{"train_examples": 39062, "num_classes": 10, "mlp_ratio": 2.67, "inner_norm": false, "weight_decay": 0.009}
Rows from block 4 of a small audio frame classifier, named by matrix and row number. Rows with one number belong to one neuron. Each number is 500 + 40 x the weight over its row's rms, rounded and kept within 0 to 999. All counts start at 0. Numbers have three digits each. After the name is the row's rms in percent of the matrix's.
After each neuron's rows are labels from the 100 clips, of 14848, where the neuron reaches its largest size: "responds to" is what is common among them. Only what is clearly more common there than usual is listed. The data: songs of 200 made-up bird species, synthesised, often over outdoor noise.
# gate: second MLP gate (model.blocks.4.mlp.gate.weight, 416x160), inputs 80-159
# fc1: second MLP up (model.blocks.4.mlp.fc1.weight, 416x160), inputs 80-159
# fc2: second MLP down (model.blocks.4.mlp.fc2.weight, 160x416, transposed), outputs 80-159

gate.219 100:526423450422475513576443475483552506523464478531530495540470474561515507450534569487453579496500586523526465482462479455466577453447548476469490528573500464525467540497464514535488488475495503532462553507520459476480478488535467539480497553
fc1.219 096:433492531548519473446556448516498527458503524525527524508469502482484480519537531526500514528516502453523479518465578489497453601502636466488486450494486563536570548504507461463454481433508514487445509487485512470486468526473531528509529461
fc2.219 102:503516546578450499503501507510542490496478508513457444547548488572517546545523524503602556453526555514537487513503501549476482567499572543577525443533532528487486528480521565513478545490542464491517459506504455568451425539438511547546448631
responds to: warble; first syllable: warble

gate.265 102:521538536483516538422568551498487470556482496413494503546544397484350508450484494495506485530531481498465481495498495526552411480528467441493514493444495473508531471576498480460534489472439502480494590505519458493503519484498531534405559483
fc1.265 098:453507475571515521426481573469458443554631461556480509491496471561451443483513496565542478508522442518566540498514532548462463527463505510500515445510544492498488478544471464530473461525522513504513533459487523460481496425451562489510504590
fc2.265 096:539485459574516523510559469425522477479488581521507460505530497542509567488424431443502504473586509522466551469470489514523463520514442485482484421518504526556547507462460488484554538496505517578478522522503559568544544456459496514518534469
responds to: reverberation; text has "room"; text has "reverberant"; stream

gate.274 105:466478498444549542527464498506414489571488450448483486532512488507422563511521518429518525466454497479505487536545452486477530551494435464482541392531470459450515523516493547472543483530522565421517502482476550504527508523537510452436501464
fc1.274 097:545480527387484488578488525563484506466457488582477518528449481551505514507481479478490452506426489525486560544491468549455545465477409519449506464454543564474479549516541512424526542458513482435541527524431395540518523459510491447420600504
fc2.274 097:429534471570507486487518479537489490474502496434460469502568504535535502496527545548586465563488446538553473501492520469477517568520476435485540408486531483599460468490493462437501471496525472581495442476505433475467483509498540465481491453
responds to: harsh note; first syllable: harsh note

gate.322 103:452466495451471565590489497518590552499557484466502551466548555530511562567501486445498527525400456513452554538494508517454500465447475509472459539519454423498563489490456472451530566415510536509476519562471478479458479507464539513503519478
fc1.322 107:492545451494511561451476500512480507477552532540494458483506506584445517552474517530511422457490513478549475549446495518554509519484457475586510501522502475519438559417512441496518449524566527525510474516464485467516476542539463557503587581
fc2.322 106:453495431486529463520505536483453471512490515479559521502524472466459452427562449489491501451484485522567449595483490479481475473453431449505483523503544441490543459480509474519556559509488430496533427475561451500484464498534466532503520488
responds to: warble; buzz; first syllable: warble

gate.41 111:470530498537486544523501535474419607527531499492501517504478491588437505549474498508461557448565476519547614547491511513549508487460514417534487508564531494466490541515485536471515521499495596475551524466487568493498478506451479517522477458
fc1.41 092:499541522500516488606565503447549434514616479481438517472516463563446446431487541495507483520511497474423474557480508554444535499511493522472539515508450480503461438493485523539552534501539541505473511520480509520502485482509434481534580531
fc2.41 096:509547484472519473493484504517484538594505508488581550494569498501513477484525510512516486491434466539509419505460486428514530469453543424487459523505437478471512462466501573423466436477555439540446540549558513415492517449472470520428419467
responds to: upsweep; first syllable: upsweep

gate.49 102:451564515537463520503422496488453456485534532466488530494557485487449516534508420447532466508433498571513555481521445502486521555503440471498524522480448491574456489486504480480426549520453468502539538505439513504537574479441468560521508528
fc1.49 102:444462448499554557521561535409572542506511460504528531519492439507491562479474554542540456537489489572533456412456513538390457505452512486487468482515460463517454474498530481433486470533486532421517454431491490530535527476543570495483516514
fc2.49 101:423434489527498469480515532537560477517562490433511442531428436470477546507445439498514534472496508451468530477458566513549453479492564488511498509514515486464503477488495572405527562489552481508485494554567442476505418539576459498405410506
responds to: reverberation; text has "reverberant"; text has "room"; warble

gate.348 098:526530454499582452447455475456473540493420507526558478496442431479547450475487392523549502459524425524481600567530468462540568448547522535489510433470526462492455563523474467450477471501511512547550510541551494474468440477549523542453505532
fc1.348 098:496439505454587497474510445447563471565481547451449630523547556485520522534472541524473508489498506429513546538468456465566547436467591535540518493526491530434486500560493471485551516513536473513481429531488483499549453420517543521460484481
fc2.348 103:565480528511497574431556540495438577506486409502506536524468494543459505452488492461465535478529484478484521482486399544477508481511496568516435528500503454476476542526543453548452492473503565435476457489526491515476550499490498445527457489
responds to: warble; buzz; fast repeats; first syllable: dip

gate.284 100:498449446546448487513515519519426487523471443522530490531431501534621493488542489512489562503506491555547469540525491458527415555473561486491532494560502468513533507516519543546482553463510507438495475510525459520531537493493453573522494497
fc1.284 095:485547415548532531491500505491504505532426527489515490510478590487442521482544511507552529524507481489489521492508552478466591505575484531525521466559467450503514458551527493495519479571552540483572476477444516521529503423572530493558516537
fc2.284 100:474489570547471489556474521528462467545457434514499545486509473498528462455533492501587436511515497527543533478474480496506561534496529504478503519422434482556483502451479519533526543406525498500423545443455529432542500559517420554491513538
responds to: reverberation; text has "room"; text has "reverberant"; steady whistle

gate.394 098:518488525509436502524469501571490486426589450524468474547535547501536518520467463503459476554408489511563426511480516517521466539545478489483514454504463581521536536514523455527549518471507496554495478485506559546568485521493492535490486589
fc1.394 103:524515529544575441486520442440467468505502532548467493498506529404472459569462506507431512522538523519507537457456500466563546526472485439561542593434524443484451553425521557451472594516489515544459616515441508513491502536454556471437508491
fc2.394 106:505480506532482534487405509446539490454556526503394420492549464526495458518483515517540477498451471503572436522513480548539517513492517476446483501438463442547512477586513530505549532471530454509535538533413472469471531476436429451464501470
responds to: harsh note; first syllable: harsh note; pitch: high; warble

gate.34 095:437548511509493479536556478553479498445426433440452498520478490501445503444430547535595499551459546483532459503557550497442521467501552483586486495457466537523493500534452454529483518572507450485468526470485438505525452491484496523467505529
fc1.34 105:533545486467478539533422526458477444485571511476524511460486506440576532426496448567488452522492457506484567558521544593437516499462480448426500532540485538522437510515550450435566483515502441507489435527516499483499546556523426541526431532
fc2.34 099:462538475497524564458482505467384447485506549443474507507573497496566599586448508464462483532526519462546518518574492521523442488542590507466493520468556518523495508505474477411516530516539522491543576490483573500538541529477452581516479538
responds to: dip; downsweep; first syllable: dip

gate.128 110:567472450400469547560396571481539415513486489553491482528550534495570511502451577481555507549491444480500470512499492452499568518520476468543506441542446469463577505437546436538458418542512447490492537482512453474541488519474541515502527511
fc1.128 098:490560522494511504524521552502459559517495481467468511477533495441480549513481458559496517524522498495444514468535500456542440481468543483608480483468574480554482482548521438446536504494478500599507519519432536476510538492482466484507467491
fc2.128 108:495493493458543554513494479495479494498466535505461531528572493445549597495451549431498525438584497456476461464499518437465464456479500477487450444453568510491572525530550520473421482577481533458465538488490495467495452559498460498469459474
responds to: harsh note; first syllable: harsh note; first syllable: warble

gate.165 100:516451548496553488534386532503468511537556510505558511441503516472515480523556509474531571494469577471520504464498437494540502551512475486480445575504441510452479538484561497521430455447569469509529446540480464408472463494426475508463507509
fc1.165 090:539447502584541514515509467503439482519517433460495516544460480515431530515475484444468531467549548536473445511475472490512528496447478518517527635591519534502470544486477488420492494481436519491543462504461569510477514461499520492415531553
fc2.165 099:499431510478471415484485457541497505446501501589457475506502416468515552492471494536443497507569536472563542458502425520463505545477520574505463461544576488515442482513483563517565555421437476475496510488476453481513542469517486454506512561
responds to: dip

gate.120 096:556496481532466585545470592479514496439491471451564562490479530492538507470484485421490502495507456502421470494549430512443461586506528539510500542520543547509488523508472548513480498410543529427516510495519503480497507531545471532467472512
fc1.120 096:467532466422527481471453574481476457558511511508473502464481473500569439496603579491536455547494537468501583439519474485449497562529521523546527491534516540470476608569559525500422463472483450485521512500469496500553469515466505495534522522
fc2.120 091:534580457498414515523528495472459537619443417466482548511564477520523525457422569473513422469490519544473491525526443481535447481530519584484502519533538529512449532544528521520483512546482514452517562540521472446491496436493531493478487501
responds to: upsweep; first syllable: upsweep

gate.0 102:515436477528403468511509564501512539434476508468500539482476457539524453541494544493456468465500440485489520558471508496577502486421486469465471450553501529518486476457491536569437517382481511581487433449431486494387526523549492536539509559
fc1.0 096:390514458487506482410536490549510515429581500451527498570452493464523522515511463547594540529501460498509450456504539485488451557577461489520491450481485549453459489465504480521506471494516447517484472498538479511561491505499498542440558451
fc2.0 091:472543491506497473479485547551434491581478512521488560548420483468478572599415487507480391538494553517511532516509437592487525479443463494523539515520470517495458516452462467438538525527472505426503510471510595542544458497517551503545563527
responds to: dip; high song; first syllable: dip

gate.74 095:603536572501571507514486483552537475537434504529541550553484529560517449526535488500523564556515493477513559450494441505542465524448426503528512477538549516508507514499456545564461512557508548463579519520564450522427542504480512453503478554
fc1.74 096:455445505499425564569483556471506478523494512453526526481482524400471509524474506504480421554516604526540530422494481531470512543485423513488516454431505495466532503516515361461508521524433479492429506515525550456477613506497547508520512486
fc2.74 097:473453505492548506486487523495547487475507536532500463511471455520493464571583553480559492541460512491458543483537465445414450399513521490443505510448499570507492508445485458501477485526546532417573501464484459558504505489517423515480508451
responds to: click; buzz; first syllable: buzz

gate.393 098:460479520537466521461511513537527529506526514503523574484539529512421511418578513499520517521492538502449525476500501479484543529527485491437515503563487471477493546523541519488464563429532489476602498475500447494435494487479544517437489448
fc1.393 096:514435460543511489477481485567482512532511509479535517547476510483512522537465435463512530530515509449469588476472455515449534508464533466466513432496511559512515485517466515516524540465518484493445405530446471497452516479455527586480477446
fc2.393 101:542486526450465454556505477511510574509586517486504501417529509527469490507502535530476505494534544550518539439508535521517491468451555453513539564474569470457482556442490487482508550511548374551504496589525536519520514471567498553457531481
responds to: reverberation; text has "room"; text has "reverberant"

gate.376 107:543490399446511473540525546558521514477504454510516551556542433504436477537490548484541536542452459509488441511547504481505463501477454539453500491606478541490481518519479443541537490484463503490547524531544441503524521473392540552522474493
fc1.376 101:506546484527477512475474503527526539428485528517484538561461486572491497440468514513491569478479514472465495443476516490476526565573492419450488607437437538468513540522479520542491450564475541496445483527462492546522490464549522513476463624
fc2.376 100:481457435467569548452558534545473531487455503511451578440532509411462577563515488532508486444471558501508502483526420431521554477445494507457508513539522492461502548497467436538462551492486478487424537408444513504469608521518507574462464483
responds to: reverberation; text has "reverberant"; text has "room"; click

gate.399 091:434529509545424453512468507486551498502515496464443513503567491440476486534434531462502542559510536568495485487506550530554546546485587487521519513515472539477533484525444422481445504495515586487498518492527477497566491584503539573484500384
fc1.399 101:525495541572496494491508421495471524463473492530466479535456595576460525593497556499463504494493450555584504487478533465459598512530525490542513479470534486505429557495473452463535534462531501495502551564537454475540523456436491534462481505
fc2.399 099:470448505492537519525555502499501546408509509560431534457527533583467491471502550527478506408457538540475450511494575533569503477452439539525527497528540475460496434420453565517495459522482494480523444515465508512514511585483526504521506553
responds to: upsweep; first syllable: upsweep

gate.50 098:414521486505522449482509495482457494491527568453527461476560474484488495524501561432559449554521497532515566610467492438481446526462528481546500440515556480439515477489509506536477463471472438532495514554449513506466426439548498446469507479
fc1.50 096:551512478465520451459501460450464438516447473435425578526427551481529541463460537522496431483463503483565405479540481478517477514526456498463514434436552503419475540532464551550499451457494549569527451460490510530487585524501531532568418482
fc2.50 093:439502414453446454508569493463480466423470510439524504540483465412565502531464552588488471519499515398508525543534499545506511446509496459450472498492508546468524471495539455493499571436481507505479498482472492516468541562499467511509484583
responds to: warble; high song; buzz; first syllable: buzz

gate.257 082:453414457512519466457479495464450429482527549520456487510517520471490525499447489498546504494527566462505528473569508534526530461476523526466507549497512562492427479515503497522459480509546507590487517535590446526433474513498500501482505473
fc1.257 101:551530568507497511480485514544554496502554529524469546506456549537530441435448466484511543444466503514522517496451571494556526497427532479544461541476464565481497505471575437498520415493515376500527538514531522580449511529543498555516529473
fc2.257 098:438431495469546454553417521472516486472516528507529476490509493502463553495516530551450496525522511458480524480525437518549550477572424530532517541512513497532500524454549451565559391510532457502569482523453484464556508486414542542440508503
responds to: warble; first syllable: warble

gate.98 100:541526453463486456470468515507491552499457482476485513537505398519500519483507522541542572526534547489531545545497544506474476500487509484458475482483429507552480492435490453545470531448405533482433538492533506502500470494496527502469537463
fc1.98 095:531467571575472489439526550515545536473499471463502464510542508510523494463426523491484457491523517434450460482501537496442501471505517540441505508572373471490504519453450455508551479501532512486544473472441493538498481493478562418463490427
fc2.98 107:483609507403523469509461447465490523536530443465521478483486466487561347535566582557498469415470506461551549500519508475478512497589445455478491504507553500472552488522527520520484471532520455460557466472484489532471548443469435484483538488
responds to: reverberation; text has "room"; text has "reverberant"

gate.47 092:462461533481495553466486538451514567529451513543405507468533520509465466492530443532560503487526521536514516518537507444549535521486510526474524486441553464500496568458531434407471479480453478574448484515517581490526537557492498534506550484
fc1.47 102:508515517490479502461454492521492533486498502526572542453524411532556525542560481478589520513509461561524471523549449491497547493446502439494556482470490475530474490496466487473532476575475473463416517431599520504491517513487444480442509449
fc2.47 097:459572487455525479468512501498460501480485525428553550548472550455584532584514488503501410520514531465456380485565561460513503501513529472493517437483650544462504425447480489484529445505560488501468558477513459523490527553456562485529475437
responds to: dip